python train.py --arch="transformer_decoder" --model="autoregressive pixel model" --dataset="cartoon faces" --train_examples=101725 --image_size=16 --horizontal_flip=false --levels_per_channel=4 --vocab_size=65 --width=192 --layers=10 --norm="rmsnorm" --norm_position="pre" --activation="gelu" --mlp_ratio=6 --head_dim=64 --fused_qkv=true --bias="all" --qk_norm=false --parallel_block=false --inner_norm=false --positions="sincos" --tie_embeddings=true --init="torch_default" --residual_init="none" --optimizer="soap" --beta2=0.95 --lr=0.0029 --beta1=0.95 --shampoo_beta=0.95 --eps=1e-08 --precondition_frequency=32 --max_precond_dim=512 --one_sided=false --adamw_lr_other_params=0.0015 --grad_clip=1.0 --steps=6500 --batch_size=64 --epochs=4.1 --lr_schedule="wsd" --decay_fraction=0.4 --final_lr_fraction=0.05 --warmup_steps=130 --weight_decay=0.05 --adamw_weight_decay_other_params=0
Rows from block 3 of a small autoregressive pixel model, named by matrix and row number. Rows with one number belong to one neuron. Each number is 128 + 32 x the weight over its row's rms, rounded and kept within 0 to 255. All counts start at 0. Numbers have three digits each.
After each neuron's rows are labels from the 100 images, of 14976, where the neuron reaches its highest value: "responds to" is what is common among them. Only what is clearly more common there than usual is listed. The data: cartoon faces. In brackets: how many of the 100.
# fc1: MLP up (model.blocks.3.mlp.fc1.weight, 1152x192), inputs 0-191
# fc2: MLP down (model.blocks.3.mlp.fc2.weight, 192x1152, transposed), outputs 0-191

fc1.120:181221123100142069117102130120083170108199167117133106121128117093167139130129134115086156151126124189070135135072096128105116127166114117160139150208092128167129143085123136159135102194152152131165098113177202138193127103127101168141176142162093118094142151163131125104067090064087138132135126146151113103146098170140083099171138117095131121162142088165107126094137103082085118157136136157137132121121230192105074162131105117151102081086125182052170093134093107106194109178113126138138093104082123131134152162129126144093155145087114131117140092178118118125157099116094125181
fc2.120:166092153056112110108137178128121133133161091145116131153076070145090075161168086119191133134095143081138122084166170102115122145158154182117139148106142132137099203172114134099122105130085146130182134119161059120141154188103106132139094114156125135110147143132096141130131119111100149086083094128136106198209074164096135101130100094170135159170155117110095102181126117115162077109164135137120091201103135122158125065106147165193123114150175174106127164109119121163076085089149173141139061124160195091078079155171137143146144175164049161124099160138127146103101146152144154121
responds to: black hair (48); curly hair (35)

fc1.30:157133135117175112133167117181148106160135123121133145156153147115148139148110095103094123141133137113132142120197168164110061148164128151124122131105146075164141091162156109174121126138162079120119108144145052147131030142092089113089186160150122053094128147174120113149134146131088064071149150177170168184093080112146096143107173106139072190074085127130137145121144130085127099133207118126144147143147148172062159138153149115124141101100159100046161143084077170154136153054140130144131120100145189176143170125087127111123092089093129111187097127130154139109173167191119136113
fc2.30:133116106127142118130162138097100133110124090169149114130070125083106085123093121116163193164098085145134078098169122112130123141116113101200222138133113144192102151188146112140102171132105148117164092079116067091112102044118151152085114156070172146124170139119141118094126062080132159201182169122089112107101109136058161113145167125078171111157097065147157100122109114080104171142069117130168094108132087106185071128120103080181130122128143113127136149150134114123144145132115111082175129112158144091112162102203080147088138110085086151101117075134148107095173148153135105129
responds to: glasses (46); sunglasses (32)

fc1.354:187126184103126136110173084075201144114138104161124100074141168151149167130152155163087141105100085140138127116111153133030144111100124149181186123090094143138098131165151095099191095113095115141108136151067105051186074171114119138120191104121139103150148141148139138141148131110118074134132115194145141165115123075090100153134090191112118102095147121144116166195112086077194085115151141110146114131110121113138069143105102167123171112191140121096146155151170081151149197169106154084123092139154096154148155138125080166096144164087143135130106159091105103146112144168061103159
fc2.354:103131154135071147162154171144132124140113101129203078145114130130138128122112114107143188098164105169121090114102132143102099158155097121130109084151065113096140171159164118014170199108151051113101159073174110132122198107165124107125107095155106106132156152190090097087118099154091144120147126126121129147099095161125172109103145113112109087148145107111116164127108094147066148059112071175164147171121087156148103112111108128119140035094112079148097169129132122171154133103193128141176141126092074110066146130120119160177090082150100108093105102087132127090079095163147120087
responds to: green face (47); bald (28)

fc1.28:135131087043086076143092147210129152155083101140123158127171157082140163201175167177121129170098186153126139118121134155145112162126089182132166139135143141093146106113107088161078137143133108113142132146109081090154158182128118156126091107093096123110115129138180148162144111134120128115093183146166169174111163087193167120150141137114134161140067157150097193150140116101069146098122198150141148177109143158113089140141166165180154168088141133123182155134123160118148136128134115198147189190153062117126128144128143123108059130053159112151081095072156084164139130144155130113
fc2.28:175065102120098167178134098091167140124114120155147148097094123172155104109120076087174117048107170205165085110133124135179182156180159096154157120083123159171147161155190076108120120088154097107045178132115143146080134108062185119149161110135153099142129138164100106110099115053136133113158124186094128133074186145121151110114123149122099109075176127099195107079166149109144135097132121124060139090138136178142072121091120092097170126149156138137135124141129085097184144179126174084101150138113188138155139146113138093136163113148103126096094103136086165125155150134081117132
responds to: surprised (33)

fc1.198:161177083114090103121113107137154172084145123137127082112141149126093091111124129141121131139166111173122081095158126131084096207103113170136178131165141087155096127168124107182093127045121152153117188133137096124119114137179062116106088153157117188172103126109167160195186145116137190155108144083083134124141109092092157100122168104186173176155135100147099158143141102089135090136088130160148166074142148113149088140180107137162094137139141101131189089130140102104186114186138134133114123167106142136158191094143126154053099142093127073094121124096111205114165210084135124125
fc2.198:100062161113099145100083123143155112129120161114151094119075126117103085092149100093084052132168083124115178103132075137142105204155091137048159146135158080136113175086105111130167112047143067176117168108143142135189122151101141141163120092134148148144087066120125129172142105076129108152157101138134136132125095102124121109073111129162167148175096099108143115167022111162145127132090132109181202147164118127173132119095141140141128138142164103163123120096073078122055116093138141149137138149121139192119187130063120136105138171101095141146124142137126182146098115196166134098
responds to: green face (100); bald (34)

fc1.633:136096118141092106116133117186087147197176123097047106168142164146147091129120124096167119175090153149131115154148147131119107164107104105163127151089167115135155136174142093137111120137037133129101221103161110129131151102103107101188136148091144105138141138093141181133105124078140137187121171142160152074119092106094186135116128122108153119077134125066166140191080145094119144086090157207155179089143091088073108117144149125127084156115134156170179105144135162149127095113086096095095157126074138168095180116064168105105167104146142140075115094078111162117141122073148107067
fc2.633:095099052087200134100107154101126094140084084170172108122137046100054137095100120127119131139224122133115108120120133143191126094119126120070136123089167135101055074147127104088097186137122097101180168131103124115178127102106138096090189114171100181120160083137134134175113142128116091080169145067094132167174164119150121171060119147143161144201087143151162082122127134181110126151083132134133171102158141144083132152102131124113109112181125131133113098125149134098138119061170127083110128139146093144102118119110194141152159136087095130188126123178121062146116121154158105123
responds to: green face (86); orange hair (27)

fc1.694:133157112076140077049102118137086165138169203080073084149201184153160161161108144091137130119171157131163140080117113166147102116139162132158141092074079082133139119167165118138066133134113141173128144151116130094112118153135104114108084142151107155167109090127176113134152127138121127125122143132142154133116122104136173072155131076150122151114144141148116171101177094095158148176151155181075131098072154101064098160176105084147143090127073187155189151160146107104187145155151115118132131097155110132175099125153103145105132104060193062144065103148091137143177160124177104074
fc2.694:171078121161063167096121121153105099081142105072173127125116109160104131113132160164092123105157152077085142123202080122138142140104130126094143089166095142155078161141121169149127053110162121102107095064111142086084137172151156103062163152131068054138116124040105141123091114130070165104083086128087078158128144126062080154176096152190197154139118109087150140134127145115108111100149126091144140130091112141153165132119122156183155180108210086105089118115088187120078126089087167125136135167111145076117119132131093097133126101134149117123136134129106139096122118183171122161
responds to: glasses (72); looking left (62); green face (47)

fc1.363:138134158101173195113105064134121132101149105138106105142135114156171076097082115181125108155160176082141128137115132147116117136136192159090153118123197149145134122173113113167117118093110124141077148105232157148150114109123145134163109075132060109107148154135084130058112098106165155149084150128131219113124125082114105112159092200113153133134129131086130203128145126093130138157177128108038163106143114102134189116131116096094140164107160137161127117157150122148151189168082117147092097091202137187145099203169142115107048118128129139080145109120107155111111112178105108134
fc2.363:113083109074074101193102091177137143112128129089170179128155159091128088102127091072100161119201085155127133112161140121090153073094169130120070090148100072161148113144168100107052078147130156115206131068108156128093141129153129144110154168185115144149118096188110122086157132118108149158083118157180156123112124135132088134147156127120069106084133131063181092148115123161105159141163150125066089120217113141090168110143109116088167111090137137129124099126111138147138133144052159176080102131104131125110108132106162095159147162133153159175149105159156178147179144124139117198
responds to: glasses (41); blue face (36)

fc1.572:175181138147132138175097159147092180116160149143111054094100188166206147145101141078121102169126165088090073136137134110143169148094097112180138116128096090133174076120108117147055162158168159184130097148102143120122120172157115136115108121119107124169119119076164117146194132116163120161173129113161150125176149095120135119116142068124154132157117096112170173166125138132061095118167179141114195074165171138101136131141118082182058132184128073104169081104105133143167141180123118160067128090069169115150138095150135089148088114127098103141104099168129147146132197096167119124
fc2.572:142093125077136110105103124133184087153133081101167128140137123109123132110093146159107095095151163138074101094176096102080072126128147187055128178178174123114144146119129136108199145112142083076086121135173142124078132168137163143150126084096137171143168048143123148159175096123060120124099132090127108199145048094153158130125094072122098153188115131119136120123129101115129141127076108144164093144158125117166134115101108134087175175156138132074072133175164122141069152083145171120119117161183134121125144193129144102097132106186128073126109102160057137089139047123134116089
responds to: green face (82); looking left (76); surprised (32)

fc1.69:154108144124127172121158094179089082178157111166102220151087110138129130108132111111148105191167102118118100126132121104101045130131132089203110162105156094066156095127129145155111118161080082126135207120186167109129171179130138077104112114172098133122131123102054086131166146142121092089091099117113118146131137165122086081102120133095107116154117111134118187166138106097167129097094165140120134134119161129132114183060098118136136159158107136125173135096092155131137144130178147100153191148049146090122133181154140197146110112139155123147109082122196134178116112105204065082
fc2.69:144141145118088132105161139151164093091073108103140119131137071103131121158122107141068097072113097143174116060132122134147102058146098179072123166134097079162124165155140121123130129139082130133112080136101114147146094149146105098143109161153133175121175117072167129146072168118138139155163152150165151181110129134089126150169180168137141158096160118087115106092163124184064140204146075133083149172170112124092191081113131131155157126129094173128100153174190137102105105167048150184147111112122115108123132144081089072097120154056088187160114167152133210153135145136110144098
responds to: looking right (90)

fc1.573:160109076157164170139097113121126163110133176110120077095156130179158052094093154125171100170126167147128167154141127094164114151128164115114140085159108122103073124159118125121184130132149148126165080163191203165157122128116124120123135157158145116121122134096180165113076127127134159105129112165160127098159142108086100147153087160062054121108111161163074120153093166091122135152183122104174128175151065098080092128097161179124107108148144174133060121120116163100170123138104108076107126097103130124117077153098220110139056173107076183136135165092053104186118128120108115104
fc2.573:137125123116146082112138170097113178086164096119141089107128165115123081226125108132134129111185134013101110137110085111128197124139133133144094139123081149122217182174120098177173139067168116152133166073122106176095133093137159153139165126103093150086115063149135153159147124088103085108112066172070109111159138194116104100186133136125119161152161158108151123092131091167138135111163140115157106104157160170168176133167129144106121144144238128144148160082211130146145136117114175136144119134119102106109156115132187146122123127179091157130143150108133148109132168132152139105
responds to: looking right (63); teal face (44)

fc1.705:151132107185154102083207182155136127135101136135131071159130125071093046097104158180115152132155119151127145111124105142176093153096075182124105105151136144126129166149136128161111101153082131136154189117156147129054177145097129140136095076149124069134133116157182182150148110052101173168119146172085172111180115132163152133161109121121159149121141145119133123138113088147086125150101158164101139123143071117128093164134141157173113082196095081139148172162106135151162061114123117081117217197116147113147104124129103199150163122131131055096078113114110119139182159155102127150
fc2.705:120094144124180157115122140131126125175160131151091154074109112102132116103105077034136094193141064117121143124173124112177160146125106139110164121153128093120120063103113092079113104130108105151196139152093124184166084114089130183137177149158172174111083135121146087109098137137102121121158091117105179132085144087111099072078094141158114058144131070108162085144129048113096110163118156068137185124097134170061135114148177098125058166107121101133171105114144107182137131106113139150108142167115148176112149095090115134134138126158147130174143110122070149084029106107121127089
responds to: green face (49)

fc1.160:145110177062118064110135098117162142161153090201105152134095128071163162130121162228048143157161131138129148179101144088151127135151137158187121150129118111121130114110143118123118111167107203086189071175158125073183154154185151085154087123141128112161109089163093119129074137095087094103092118171141076112088219146119118081086113144146191106163116113161158126117106142140125172118081140155126134086103172168121130182097129147149067171149115120184171106133143136112187133170171125147115163132106114131113139121096116152109139192149114103123095114150166116110133069132121157135
fc2.160:120098147133154129147130091074166110134126104126169181180127050104166082160036154077171154143147145132137136058107121164095117095112186114078098123127120117050119151164110176152131151125086197139086167141101158122131096191157114174123119165140065131095148168135129101118133139112158124180187077121163157128138048181078147111152152107084134148161132104125176144070115131138097148084106127106080112145142053112199145161138124138176142167154152055122123177160103126123117182136121102149085132186131119110115123126178068130121139111140095134136152080136118114094138157111115126162
responds to: surprised (38)

fc1.427:208101132162161114127111161139113093145148074110136147158115140116135126086110145133125155141152162122097121119084142090115177119123074127173093107140072126140093129092127157125122119120142084108127147111156121121160184074115057172128134116083179115113142144114102116152192126116083067068157055120085121100097102158154148077166078181151225079158162130103086121070137088077105113139101090132161030059148134075155114153136081103146124112129120091105141205118106103144098114170172144122114078132099157156082144121125140120074117096151172078139143090168131121123130145084105170152
fc2.427:166155175135045176132128184147105179092147088137128155154169123175148106150195144089153116088106153153137154135124172185086115093105145100077138112165147112131145123137095168143117106156102149121158148114111068141166105149120091107107091128110108105119131132157130128109074126196095185135077130182166111138073112129168139168169165113110132084134142085138119145144205127165118178153112206124200119145133143128173146079184158173129159087112167147095177116144181175114132066116141141141106115114123129107134168087160118167110143185093098086160183121198179139104112079103120074154
responds to: black hair (59); a mohawk (32)